config.toml
encoder_arch = "transformer"
model = "encoder-decoder audio transcriber"
dataset = "single English command words and digits, spoken by a formant synthesiser in many voices"
train_examples = 78125
gain_aug_db = 10
noise_aug = 0.002
time_shift_ms = 100
n_mels = 80
hop_length = 160
input = "log_mel"
spec_augment = true
win_length = 512
tokenizer = "word"
vocab_size = 54
encoder_norm = "layernorm"
encoder_norm_position = "pre"
encoder_activation = "gelu"
encoder_mlp_ratio = 4
encoder_head_dim = 16
encoder_fused_qkv = false
encoder_bias = "all"
encoder_qk_norm = false
encoder_parallel_block = false
encoder_dropout = 0.1
encoder_inner_norm = false
encoder_moe = "top_k"
encoder_num_experts = 16
encoder_moe_every = 2
encoder_expert_mlp_ratio = 0.5
encoder_experts_per_token = 1
encoder_shared_expert = false
encoder_subsampling = 4
encoder_layers = 6
encoder_width = 256
encoder_positions = "rope"
fusion = "cross_attention"
decoder_width = 320
decoder_layers = 6
decoder_norm = "layernorm_no_bias"
decoder_norm_position = "pre"
decoder_activation = "relu"
decoder_mlp_ratio = 4
decoder_head_dim = 16
decoder_fused_qkv = false
decoder_bias = "all"
decoder_qk_norm = false
decoder_layer_scale_init = 0.1
decoder_parallel_block = false
decoder_inner_norm = false
decoder_drop_path = 0.1
decoder_positions = "rope"
decoder_cross_attention_every = 2
decoder_tie_embeddings = false
residual_init = "none"
optimizer = "muon"
muon_scale = "original"
lr = 0.019
momentum = 0.95
nesterov = true
orthogonalizer = "newton_schulz_5"
adamw_lr_other_params = 0.001
grad_clip = 1.0
l1_shrink = 0.003
steps = 14600
batch_size = 64
epochs = 12.0
lr_schedule = "cosine"
final_lr_fraction = 0.1
warmup_steps = 730
weight_decay = 0.03
adamw_weight_decay_other_params = 0
Rows from block 2 of the audio encoder of a small encoder-decoder audio transcriber, named by matrix and row number. Rows with one number belong to one neuron. Each number is 128 + 24 x the weight over its row's rms, rounded and kept within 0 to 255. All counts start at 0. Numbers have three digits each. After the name is the row's rms in percent of the matrix's.
Before each neuron's rows are labels from the 100 clips, of 14976, where the neuron reaches its highest value: "top examples" is what is common among them. Only what is clearly more common there than usual is listed. The data: single English command words and digits, spoken by a formant synthesiser in many voices.
# fc1: MLP up (encoder.blocks.2.mlp.fc1.weight, 1024x256), inputs 128-255
# fc2: MLP down (encoder.blocks.2.mlp.fc2.weight, 256x1024, transposed), outputs 128-255

top examples: /ɝ/; /æ/; /ə/
fc1.515 157:128140116128127107151170141148120116097093079166148103127103160117128138109113116163126158128104129139096143101137165107140119130142132093131113096139108128102156114154134124122132140111095113103170136150131122139120138117128120105086165166145175160141137170133111168113129164178161134130101133152158117167129120145203156097149133135109114193117114126124156172113116101119106138127123
fc2.515 144:117051186137095121160128126136140126137147132088128107073130116121093113134154164141123132141123150132128144126115122110071127121128104154226119149139160170121131119115129125135141121128160148128088142164073164122117124118089143186143124130124155127125144128128103118104115117122118135143117113135118124082098120145128154138127088132155073115153114129162132138143130176086148142167104

top examples: /s/; /ɛ/; /n/; /k/
fc1.193 158:136155145142160156131123128171112124128161131151113058125125098161184128108117131109161121086113168132142089057162081134086135104169157139174136130193130139126132126156175135136154129104149085130114114129136110154073096056135125116165119182141093133123111151140093111140120158111117115164136094131146111142150151114099161124119099099141140125108131138138186112129098100147141110112107
fc2.193 153:123155100135143146128137125090107140111123132123131142184125126106119146116124135157127136126130103123123154118081105164159116158026136123129126062118111180107098137130137129106129138117156119125125139073083123101125136192119120127151125116136127119118092147098104118144152131107143129121128151120127092074124129145121097120141123141194133106132115118154123136081130133130160131128131

top examples: clipping; /oʊ/
fc1.189 151:108184138123121118136119149078107139161091143137113115162138143129125111124150122062145109115072141136126124128136163108100112141141156080135148157124090111115123082096087132107129140133127103126100154105150096105166153130164129144113168131148127119119120104122160125129129112155124163153157105120127142141153100114163153135153109129135130126124135126128066118132133147172138138119122
fc2.189 159:128101111122129145117128091127133103179160134076145070122157070095129141071168129116130137099113132106135131146139113125106121145105135075134121125136124115131140138118146141135137124145089127133127132137126096144108180120127141106128122147167085117120156109126146134124129110127126142114143149118174140128133119109121105122125161119118128147114134155126144128125142120144088116119111

top examples: muffled (low-pass); mains hum; /ɔ/
fc1.181 155:166145059117106103130121140123152167092106169095127166123116104140161158137080094112168118122111147121149122098141146136144135144110118170113167146117140136128147098115151146092120122112159109129124124158164134057120129126120134154183139085094124127119150129089143123099126135128090134126121103128120127110137128124158125138131148070109108167120125101119117139130143113125135103109151
fc2.181 158:147155107115075122123128137131131093125123134094120123114124122154135097167122207121128124188139145135116120145130116149096124114108168126102087115102105095118080123131092127145150131134115223157128131124124158158126101133116131107125134118109109135141121126114141163134121124128124139124170095180122089143167116133123126115134117121096132136142132119130121128090195133124143128126130

top examples: /ɹ/; /i/; word: right; word: repeat
fc1.49 158:147148148133126119089118112084150128121113129123115141150130121180121142133112082142174129126115112104118161127160131151163115116108093115142129137091128189148117111131116151085108085137048143128113130150119115135131152129129074156122129168140131102151124140105177063121142143111140149152162138123080106123134116139101113107132180147129104159127137131155135130122094175118117123109120
fc2.49 139:087159111126069121108136149129115109137133133154124117155096146136123129103154136134140086116101133103134120104136144133106113129179128132132124104164141121121142119132126135115141120115135157131115170130129094101129130130125137134114128103173101135122127120205132133142134134010068133122110105132154134135061142109120159143138124127133118129126126144124133079157119126093129113199191

top examples: /ɝ/; /aʊ/; word: louder; word: search
fc1.436 075:120089134065085101140109134088119152144116149143074134140114143127111126163118136136127099142106112090146143144122118126126140111074128137126142127122160158162063109116138092147132123136138107116125101136095124123171128123134120124131136150141147145140122120140101085137181101132106116081134096102123127115136105130127115143130142170218170146126161140139133133097098155149141151123127
fc2.436 074:125153129204147118140152128132125102137133177123124091082150118171136117108126139119155217135105106118119126127126136114124112145177121131127122092130108115125127131146095163116128087143126132098075147124115082123143130132119133114062169095116119118126127154126178114120133159152128146123136126125152098098130139127145150128130186129096000132140134066167104111126138035126109133147152

top examples: clipping; /ɛ/; rumble; /m/
fc1.706 089:143128127136059184126125117106136106119126127132130135129118123112144132120133209128115132085161127125143178178127134126078090118094129132097109179135127135149121146120127087136067111126125127143128134126159130134128163125125126122120113128127121112136103125146123132083089121131134128110159127103156147124131130129155121099139144126128127147132075130158124132133123119138131123123135
fc2.706 068:127131166035161134119149122144132150140184143142146106136123172127137140130143122130155129130085112099127086080129130129114135132125131049112189142136136133119120130164138141139157090170171136122102168140132123133133149131160126118122130136119139100139102183101123126147088130135141146101138124114105114127117158133154131113121132119136059128127141131140135136135138109128144135167142

top examples: /aɪ/; voice: child-like voice; /t/; /m/
fc1.232 179:131125108146097133098102137163114061119115131123116101117115068123109140168092170113093098137125152185105106151144125120151115153139128150103115121149138131152079126114134135108120143100104122119117155066201117149110109150149143122104130145126137133142102208119130085110176107105124148143147133139130096143151127124130172141143127142119086103125125122114121149114147122157133131164136
fc2.232 188:124141125145122141115119135091107147138126132128143130101128166126100101131151122185138097107126137115158161131080111136120132118127087117137110101120131130092158151076113137134176119161154095161166129129155137117141134127135128158132122152144125147125115126133115126163126154132129124168121110118130129111120115115156096114128124079145128127131122077108127110143126202120124187140157

top examples: /ɝ/; /ɹ/; /d/; rumble
fc1.55 029:138130160135129128127126105070125139124125125108132125166130126123127134134132126133123121135183255072040132128162136228131126127128137130094132126126140126138129127034145127127127125127127109124119117121129111122126113129132125118127141125072129115128125118138115127138125125114129118130123129130157172147124121123109090121134130129128133153132068125132129120128130091126128150132131
fc2.55 023:143109110119128137130153157133113132195132137143133128126128139147131127105194141149135130136118110132122126106132124118130146113130124144142125136128098132121133128142131119123125143217143162121142113102131128017140134132113128211126118128127124154103071112134255109125121112125089123125129100125106102127129153133150131126047119124104099185123122139124085127156133125120129128112129

top examples: /aɪ/; /m/
fc1.156 065:114167137138106126173139130165171161088102131121126138128140116124131128126120103026125128107119138121176126126114125125133074191143138131094126136117143129132125112133123128118141126136126124138105128133126140145140116099125129096126127103125120133149133124182137123119120141182110108120125103120130099127149133127127143141149128134180105148115150149127127123133132136130129128114128
fc2.156 056:137104129126097175139132124099091064116156124113145105117059150156151107128118153239143122142147106125131129129126124132139135108104125109166128141146120134123126131201128128159138129126126136131129141152111128126117126128137116144129132124144155140131128113103123125131131107096131128125128186135130122140120132133147116141091157093153120120143136120125098142126132136128115090116129

top examples: voice: child-like voice; /ɹ/; /ɪ/; /i/
fc1.87 085:116098184153124120105088127123089159151131116122122128130213134132115088129173178066161123145184141119088128143125135119094108140136117181134127125131125124148157134112084121122126140158113139129126109150125120110137137120117119163102108144213113142135129129197137139109126161131102133128132103119124096124135144135148131138131125102141129095124103128115121134098129196143109130109112
fc2.87 071:117157098127116108117128114134140129160134085124157132132043137121134107087135122135135091130143130127164125122122145121154146122124156123128107127151129121086148128129128137145093131127103123131120131122142129141116145132122134125145139131141132015143140129135103128114110126070126119127130128057132110126136123121126100111126127126122097189127134152149138143187139075122122139133142

top examples: /ɔ/; /f/; /ɑ/; word: off
fc1.185 182:132105130187118130177098155091136124159126132110133124143122107099156115098152129127115108158153149134128101108130163088146121116122120162127131135130107112111075097126104150140140115160124116149207124105149126119176092148124123134096131094128079173147121165136105127104090111105116135129148178140147145146150168149110133094111113145137131129087080120161125161134154139127141106165141
fc2.185 191:135098145121154113128134152151122203099122094120130145091129129136125097143132147106112128129093093128117113126130124149124179123119130147106148126101116078157072128128159131126114130131126125128127125096116092122138113120154100102064127193140126144119126119126118127129178161141164128123129123127136145141142131110135094126158121080108150147128113130118109096123153125103137158096130

top examples: /s/; /d/; /aʊ/; word: down
fc1.379 037:135138136124097119127128129123152127128131132128128111128157129128112128120128145125125124122130128165194129130132130129131127163049123128128128115125123124133128128142131134121108130125125128131128116125125128091121199125076125132122134128180126127129129129127127140126128152132127127128129131128127163132034127124133165128088144133129131130120160112134134126128125236133120129128131
fc2.379 023:155126128084107117108121129132080104118077118086136132141123115126139128118128135138125133160127126131124198122101125120033134136129153111166151121145131130138112145092091119109129119136120124150136135095133127115134130118130117120146094128135139130115121137086125115086149110129134129134115086109124107136225167126127126132133135126123112113093137167133029128124148123134139131127126

top examples: /aɪ/; /t/; /m/; /v/
fc1.345 154:098117143158124100129133177146130144133109128125135155145112119121153105122155074143100082136117134116138120141132081099139126129138140147138107123149119111145128115142121138158155122142102116136161121143121111131103139121125132129109129122125126118197092117143107126141137148183133150126112093118203125219117199116105126132197154126142126155143058223157101145175117081138115132150143
fc2.345 135:104144139144144152121076123137125105133106130124146198134158131136114157086066173144127111136139126149162140130076125132109111151120108093097095168133162186117140132141105124116106112096117143117156111137165134153065136174138138091174144070112126152139141161128157103144190123121095121127118143105076109093128128143126095137134135134135138130024131142130125131132092119097148128097120

top examples: voice: child-like voice; /ɑ/; /f/; /m/
fc1.690 178:088082152105127096121070136130076110153185168154110140132130093130101127174133124127129156147124121162054163173117126133121101107102137142177118104123156143137166120088103160142124112146141110129123128083132116104111132121104151135118110127123111155129101134142133122134128107133145108095080160127148156124127102167084123143144168127139108099142102088101094113102122127124143136124149
fc2.690 157:126119143116129133119121132124139161112135127126178139126150129141130132125127146150191118139124129132125120028145128132160141129140132127096134127138122138097099128119124157111132122163149136119138168182149111132128109141120122120129126115135123187121097114128128112159126122112132127139135127139151118127117178151141140132141108122116103158126164126119168111143133117109129114137131

top examples: /ɔ/; voice: deep voice; /f/
fc1.106 184:113128094170120140136172152161096114133131095096144119105112107119099151143164106089140121131128162126120167087136092119117132135088167136175177140105153132125154121125118126126134114110113134139130089126115090106134134134132114157082129119109128144157118136130117126119130228099127138070131119089126105171133129122087132126120199130136146130113127066143171132152167120135150130082105
fc2.106 180:159115083108129113134129132109165157154129126150081147149132127146139113096064127154134078133151138118122105139105118107137131129124102115122116173161089123099122108136114129148130182116129074158147160150135151095129123127126126129140144127135129124129105131132121119138135115115182165128134128132128157091120125081133087117121111128126120101075124158110124123145122135117060095114134

top examples: /n/; /tʃ/; /eɪ/; /dʒ/
fc1.523 169:150103135098109183115142187123126145132101085143127130138114144145139151123112130133168143135104124169151102148090137129086132150111158135132136127101128129124079127094109136174149089102120140120134121084098160120118130062117101134117160176089116143144114113135115115132145152141080123120106167113174145110118131187185112096126149109177162151123086115107107118123123182123139189150149
fc2.523 160:110128062123127121118137124119122121124179152109113175134147120117163133126123113139103142117138130126087109116142119140143173078111104126077151174122080137137125098132114140108115105141177139140166120137126144121171107191129112125146110128127155121137132124134140136127155132123197121146137122106105196091129130118084137124137130169124123092174120134105141131130134132090046092125121

top examples: thin (high-pass); rumble; pink noise; /ɔ/
fc1.172 143:142107113119094123154104132112104112126129130108074103130116096139100094143134125142135126156118112116064111170132120142107126130125125129155102123118142195125154137126124151140121148110126157125128127117116130131139179136169134117127119117134139159116105112126059118186117199131184077162100107129141164131152125129123115082136155155123123121137116097069127086180130120111127133134104
fc2.172 145:123195160132091105166158129132158129130115133132141117164150125128125143097104149124153113136118117147099088123120176115128132105099200098134126124137127117149107134127129118110123149133121122249128103108144094077138116147125148138145142106130123123138138114141037153137159163142145124115134140073194138122111156138143136138202149119122127129131119134116128133081102100146111101187099

top examples: voice: child-like voice; pink noise; clipping; /m/
fc1.387 176:137115126107123139119124095119126130110143129148129140102060128103074145144162124127196095127125118131122104140110123169144081173176140157155114070120155121131128141142088143187106133128104105122162107129142079140135160137146123102124130144133121125078121141130110118128128134101127152108117120134119145143147122143133135139121119154127072139136137132132136144177128138131112135130158
fc2.387 138:134099149128123143124122077135126112169135126100130080126136095093152142096125134142109155131126140145096134165124138062087126084152118131170143161112136112128130117111108123123123107109105107141123133124158140136112142132127177138127134138133172118144130184153110099126121133135086120118162130172138121137127127124131144098118131127127164130093189118136151128138129128103140117125123

top examples: clipping; /s/; /p/; pink noise
fc1.462 174:136135094110140146131146104149133112173111108149122132122139122119149112128195149137142154172092141113154093128130172111123121128143160146141128136113092131138078147165112155124118095072167132128159093133117138146158151109109152129124116165109138142133088099123131131102128110101157115127135123144114181196155149119144124113102129118122134158130103111112146146163147120122123186171129
fc2.462 183:102131137068118119100152193105147145108132107147136079241124073101098137176117124082129123106124148071130147156144158134125145180132171130125103162141126103131114137093132143101116146146110144145103109132127133174088108140127127104154111098143200118171138169110110137159104116115145121109154114124151076147120141153106107127112136105130112141107136130159112125111148097101145080150118

top examples: thin (high-pass); pink noise; white noise
fc1.471 094:107122129097119149136084113139140116100165129128100140122083128130138136130156116154148126139122127125129132168116127128128147123110089095124079184128120114221131143137124123188137138102132131126096093156010089128115131109155131130113095170129130118111102124123128130128158163160124135112128166074135127142113114082124118121133101129159153127147136128147147099133098127150129136129118
fc2.471 071:133124127124100121135184115133105129178110134031171140131172093135132128112101121128115112124122130130130124124121115135116249132104117122125141143129127111113115126097133116127121057127130140137148126149141137128129112146133129130125164128132136133109156131144076132089113125136125100178129138130189117138126131121131126163111118106114124111122150131131092119142112131131139127207130

top examples: /ɹ/; voice: child-like voice; /t/; /ɪ/
fc1.437 125:112117097111149151120124105077110134143136104122130145123116114135150129140095124003123130131087157142110119105155109155121114128136135159125136112125140069168101090158153116123163119167126086135132083111101149155120172142120111126135128132128133126123146148096156203095101146158094134129117080141143140171153126129133121121151144116151144123139080124095143068136155163131129164134153
fc2.437 123:150128134159124134105118123138146109129146129111126114121098139170120138098164098144137131144139147053116136128137112141128121133129135126111135126113132127111119151097146115144149135121132107156144122193126164124122108144145119141138103128082135097100119138127162089124130159100143127115145146117152132110104146128133129102079130131166218181097093147178142072115128126133088084186127

top examples: thin (high-pass); /tʃ/; /dʒ/; /eɪ/
fc1.74 138:163157117106125103135185151139142132099140119129151113143117124161156174167175146123148124118115112102122144136141132155104134135177145132107136083135087142122148104153128108130128133119087124137102134158111152132118192135121117130120065145104110129128130112145103123156155132142113104127135119128116110126113140074129137114135125131087140108139134146090127130102136119127144148125115
fc2.74 153:130125151137093133184135121123133136143121139130129073121146174115139143075127112137146154149142113139145092125128116174127116068092112140128122114115120151140131126108164143130095128134134125174180121062127137125143083119077072153102139159149134136119116130123153150128071131119108109120143124134126107130154144134141130149173124073134074130121081130125167167165132132130084121145125

top examples: clipping; muffled (low-pass)
fc1.384 174:152115124124134145150159101148128114127104115087113157135111100155158116102172076102127157140104127119110155158110132139162084098130169150155137125140128114126159177109103125112125123115132140173080150181184125109174106107137099120158102135121095135106134129070119176123113148094080099128152126130119140126152110149130111131127123107160143109145121161123152128112108126130113106136088
fc2.384 191:140114114139144134127140135184132125127135139095154088084126117144123086137093131143103134130116130115121137134144134133121102108132132144123140118124126137133133128124101130125130161153136043218105125128156127130133155139166127114154133142150121140143124168122122114125168140122112166122119120104130134126124157145132112126126116127138048052125104124090093119138134125149041122072128

top examples: /ɝ/; voice: child-like voice; /tʃ/; word: search
fc1.85 144:155186155146133092101120143128085122137121110098130130154151146106053163127132128153139123115132126133074128122129116122128103139090132150149088121149158128150152118137138129190110132120128123128057131121134141180195082097162118079158101140156127143114119149153120123117126166135113103109132129129126118080104094137134128117133129089108177120120123131167084130127127146080104165106125
fc2.85 133:118129118128096122118091165073122128127111133104101126106113134124168131165121125147121128123170141100125122101103109126114170153118154100202110124124126136130130139120099124088137140144132135129187129122195103117089101135095131143145126160118087114157140144117137130134123126135126113122142134114117137162156120110127144126112120138114172133132149142135149138142137077138121131129126

top examples: /s/; pink noise; /t/; /ɛ/
fc1.91 168:155126164130147122090137140123129149093161138070140129088105132127124124172107088109104115127122186108089131108106133134130114140087120136161139132112110140129129182124161118124162094129139111096064164098108123153094136115129169123106119161099136101089109131118131098098082137111115109159101132134172136111148093073081103128125122095149121108109156200096169135101100144126125130162096
fc2.91 169:113111150135173092093141093144148113079119116129126129135150131128111106122127114122071144124128105137161083122130118225120116125126155135131074119116140160134186066145125144146133174145134126171167142071125148131118150115148133121139129088120151125097145129093137117147130146148123122081119122132121130142174117126123170132147126095148128123123129119117134051153158119108162117087128

top examples: /p/; voice: child-like voice; thin (high-pass); /eɪ/
fc1.64 165:122077109133119102123169087139104142101148128123098162113123134111123108153109132135156075122144138116147120070187165134152145052132126127128104127151146121173133207131137107116148138093122138146166146146154095103147113132128157125111112121110087140101130147151134123118113101119089161132147111144130150147129148143132137142122113127084126144173102110119115147135110162159131127109125
fc2.64 179:101145119120119174132075138126109129110110147088133116219134117078115155120128122120111129123125151092140143147139129114081067157119119148126146134127164164130142145145129144123115143143067134114114137093135148129112129127130150149128136136109117109149126124120120105133133118131161052139128146113123132134126138122141148120118149124129129145091142128151129153104141151116125137131152

top examples: /p/; /ɔɪ/; word: point; /ʊ/
fc1.212 206:072158138149144109143137121129109139150104201191130136138108139084126168096133132127112152161122140125083122145139091131132189146098157126125138127134152122100133127145149125109133130130120125102160060137141107115114131121146136116129105122132132154149132148150142133046163134130139187161088120132125117111090146142127120134108122142115133090138104114114128137102152078154106126140197
fc2.212 191:134175123099132124154054127118118130133122129087143145135112140151165134158134138116188104119129134121147115141112131072135130127130104125120134130110146106109124092097115121148114127166153114091108118093101147134120128131172120106125144154143085133058213121112105128103143137136135111147134165126128148138116125117107133149134137118150116125133102120126144146116123155102154137155098

top examples: voice: child-like voice; /ɔ/; /f/; /z/
fc1.687 126:113125180139124119136169105115125125093110129118126139115099112133131157117124142154141170100127128157136132157109142159089150102126150134132127139133115154105113090135126138153092100102115126133131131150146131143127079109082154134108138119139150132114124125132171117093122142129119078122122128126120136080087131123125113145126125084106135147120156169180162101048126140155122114117183
fc2.687 124:124156116158111139120116131131129123146110123145130114123188155167138140153054134092124098135123120121132110078121138099130104178125148093089138051159170092137148112131101118076175131167166140132162131124141124099084136110147118111133140112113090124124186133157131132131123124121166153115150105140127117141131137143178143116139130127132086133167115129133143103162134143106089137134159

top examples: voice: child-like voice; /ɑ/; muffled (low-pass); /ɹ/
fc1.459 129:142103202157112107157125109127098090127149114148134181132065121093139150111127149149096115135125125118128132130115118128134147131141101125117080136124134120175155127198122136144069157098111131165163167129136128122133132122128154129106115128124118115119122128130127096101144083169108112119099172130155124127104090147127155173129113120115127130138096161137132129150144109148120124133159
fc2.459 122:130145115117133143144162146131140190121148096098126104141158117115088117125132091103193142126126126113164113127132145131092108136127151100128135086131096180088136132135122136129167127128114137149104107110137147117113120142151151116125141138125132119165107124127115159130124114115131132128129121145113123117136096101141149089124126133126199130130152085126111102143154128180123145111020

top examples: muffled (low-pass)
fc1.263 152:122142127127155176142127141103168124121155136112157096116157130150130090130109132123116108139134152125134137135129093172145112075126181121130126106138138106140201157158125149128105093126146122157090110173128133129129146137132125093131135129123093107175129113162152145102102143120117135117130186145151122115108129105074121143142127107092113092114106119115122127104141132104129123107105
fc2.263 149:047136127092108093118129170159142121106134198132137128128099160125148133125126133147105126150117127091133125124129120127089125131162136203126174144118090126135140159155136125069138097143058060125129146130179133118115130145134126137120102137121117137119136149115138117092129152132137161162122092128119073093110141119138108082110123102125100127067123114132153126133132125138153122166122

top examples: /ɝ/; /l/; word: learn
fc1.438 016:128128165128127128128115128128000128128128126092128128128126128128127128128128128165128115129128129128128128128126129128127129128133128128128128129128128128130255128128128128128128134126120127118128128128128128156128139126125128128255128128128128128131129128126129128126127126128128128127128130128128128127128129128127128128128125128128128128046129128128127128127128128129129127129235
fc2.438 007:138119120118135148124037130139255123131124126139124130142125072130123147125125106103141163112123130138128141132150128121041138153133117100113104093137117125121118129126149146112133127132129119128147131126095125114099114128125121128137113139110131127120131130126132134123117127134131123135104129124107137133128097133158144129126120125136145139155128127144126125138124134128145137119137

top examples: /ɹ/; /ɔ/; /f/; word: four
fc1.214 181:124114118141126109098142102128135140088127109123130085144133118128109114136154141183130147139164145124106122131128126129122128134144127160182101132137132162129205111140127116127119164120049101116096116110112142156134111145134140140101170076152111076143117121128165130143104155135131136107096127116109170159163104151127171128133157127162127195124109175134145152161098134107141122127150
fc2.214 194:118126113127119125134140129128131132133123140127136181130132125136165143130112146158192110131116163132144111105115198159145109106167146118150124131135066173123134139140124165149132134139131155139116119157132120126130118105155083161159124135137138147130104131085124143127140156116116115108113129088177105111112173130189118126121124139121121124130128112139128181133129101078133080128134

top examples: /ɝ/; /tʃ/; /m/; /ʒ/
fc1.530 186:193139106125165136137143138093183163114124130160146138131133143132112169142093103110134113098131126140140115134099149115124151139157127116143124103091108127106093153123129092132125108099157170139096107130098196111113122124105126117168131112146150147121183133153094119119122145114114129112155111123129060065126139179046091122116124120087115154114115107100101129170114129142113108152114
fc2.530 204:137128116127166128148130159124105116118139126158116117116096118132121126135134128131133140133111102100112093118165105128115127131109141085098089102109117130113096130136129135124160150138124116131197114085130140121119127130127105129159142137131154086123098104114175124129195131120163127202124179188150134101151141147135117123206166138131144130130111129131133080137136102126128126152118

top examples: /aɪ/
fc1.241 111:130160067129122127147089131144129117138126118126146156122110098126155140111072148108089162125119128146130137158132165129167107089129177181178115128155126129167129185131104111124133147131105129121125114130158114129169159095105117110076169096091102136105124122127115130130121134166146127099133147133128134127114131135107119119159133128149084110125117132154138123091127126158129122104150
fc2.241 095:137143097121144114119100125077152137129117128145125147135122147103122067098173151131148088137082120057035135121141124130143127138132123170131141151150135127127116105118120138118105140122149106120103139137113127118108125141123093133196108120153164144126134127129133104068135128127125132139143128114130109085164137143130122123124103164131134128104129135089136138122087137126140149140122

top examples: /n/; /oʊ/
fc1.80 199:114129146132080102122127129112109127110171122149137108110113129119087104194159081091119126105104142182121167152168108118168150141091123111128132142152138109114133110149183120144104133128110103142156115148132139108135155089147131149121166179125111120138127116138166126154128118127127085155133103113116090106121134140161116118159110161126143134167138129128107118128159104124104136144139
fc2.80 184:150146206130147143136170189130138133122129116138190136108108138133100157211159130108164117119107131127132118123161083090113131127088190142130083134102185088124123117118143097152104119135109089109121112167131112160127164124139079115106135129123153099231128118126105082147110149134148105075135123176138141101136130147121122106117122185126108159131126122103124125146145123140128128091133

top examples: /n/; /eɪ/; /dʒ/; /tʃ/
fc1.348 174:117086156167107188120153114159146133140130134146185115084098120161146118111119160068118093130144124127116139111175105132143123084121131138128134162153118114112183125107102113098129065128111102195172141117158108133150128105134139120178115123124123106146133169100125139100148133086142131096105111134110115134129123132146136064160123128138126164143143106134133130121112135145135108125122
fc2.348 156:123131131140116140134097142150119131143115126147102132136150142135081134138135112154132114140126135130144104120148141108135079175082130138135135142211119131114170157144155121217151122145095077148120046095133127160141049152115132116116125160132149128141146147102129137139168111107125119132078101139117103134161156166145124118120187068131127128121129137104133119122129142073133129062118

top examples: quiet level; /l/; /k/; /s/
fc1.157 152:131162138144131148148094120116132124120136098116116125080114136073165097121131126164127130154123110142115115155131136063137155130148132138075129099155100165087109132161102126076145147124129117110128136156126153117148162129136107160128150112165117129075142145111133109133171152110147117129122085133124167146101141095175131181057124140147120116147142155131140149130160115094106166076145
fc2.157 149:126136128128111131151101123120135127122160130110126104131151123170127104129125133129135129127121118113137136139119129117170135139112169130134129138145077102151109126128145156128120133152129129137127133126123138120151127125133157102129105098206123122122122130108134138122080110126155126150126128132129062139139126170144106125081125131121157099115180155136065114110133255149052128130127

top examples: /aɪ/; word: nine
fc1.509 177:112188133141106084124143134129163130166116144182125160098126116133129202143128134122138125116125098146128135112099126121082116124152133109141084156106124115141117137130123154117121122133112101149113094171121134082152191126129111156079115119140130099131121085140103152111123172127082105098101109124158157107095109115130134058127123135130137194124162170125154124126127139134139138108138
fc2.509 150:186097130132118122126137099086061082129141134136148101158134141134079092131107104126105127122148127176107136126123131099155138113124125099190115128099147098126129114134133124132141107136136114129158129172125132141090102138136138145138132116095118125132180149118133131142134142117127134172117125124090121105128133112174114153110144154186133139146138104122128083120126136127128111147129

top examples: muffled (low-pass)
fc1.187 070:125131174145130118126135168133106121079112133098191127127172134137126128171129125127128142099120131107128144137126124133128128197125178116121127193127106129138129128154119140128133161164146124130105128152134125089138126163129085179166130129128092124128127061133129150098127211144129126130151148129052128174135128146134128125124127132079100086124130130154118162122131128146126127101141
fc2.187 056:109121129129127129125124122132128149146123142128096131158097102156143126129128107122124134106127102122098126139130132144221114127129130143100130165134122132118175130135229144122130106115121145115121204129128120141124131121131118188139128132186092129136126138147130122148113132109136139133133116115105138135138192144131126113102115114107143124132133125132113117130156127151103121114140

top examples: clipping; /f/; thin (high-pass)
fc1.486 030:099129129121140130123119143134128105127137153126170131132127129205126110129131128117078131127125129120107124125146128130115126129130154129142153125122122140161126101128178128110134140132121084128131130113130128053129131125108123125124134105125125112133126139145124126094126127127125146238128125131125131126090135124127115129127131124134131138127126156120143127129139131114135120116130
fc2.486 024:144127157128132128166128127131136128123131077120164070117128122123124106124133128130202119134128126127149128128130129119215121134117131130129121166131130137128113126125121123128132128129127124129133144129119127142030131098124113130135121107121131123117133135193130110123136127133130116103128140132127130144109130131124137133146107133128128128125129093129122135170127117131113178127150

top examples: /n/; /eɪ/; /dʒ/; /tʃ/
fc1.204 203:099125109077129114179124132123126127103141145166121157103203164076118124130104133113105107167131137136091131182118160125132127072114102080148090137135128123105119119141130117128172171120132138121129076130133146128106139181112168131119134173128131144160111142155120168108117110112110104137134134138119107113151080097122132105154132094135134133138146113127124087121101175103129130159116
fc2.204 217:128104143123118151108133109142130126206124143125120157134119040126131118139178142126218124138131121109125121071128124090130150148123132165129170127132113149137132148088163145133131118133127115105135138134128133141128129114162087138120136124132102146113137126134163041120133133127125116101131064160122111128135151129110127132101129114130125128128132079129117094137137123106136121115127

top examples: muffled (low-pass); pink noise; /ɑ/
fc1.527 048:000066125129135125120107127115112127128144148133125129129131131122127118122146215126146120129128152127125130174126126085126122126116168124128132208071130155130125130169098128129152128156120125195133128150124152133127126125125077116114129128125133117128126129126065126135128179120129151129133128134132106136134122126119131107126128118084176120097128127132123127129126098190125129126114
fc2.527 041:146122123114129146120055104198144134109115126128103054138134129122107126132017146127137167118142143131112171092129134160148129231125126146156139080133092083130136126125121122124125131102180144125145126155077127134132121122130125149154101179182066155130128134133176115131109127138128133121126124128120160110128134113119102131128137115139119119117130136172109117120123140134127111133152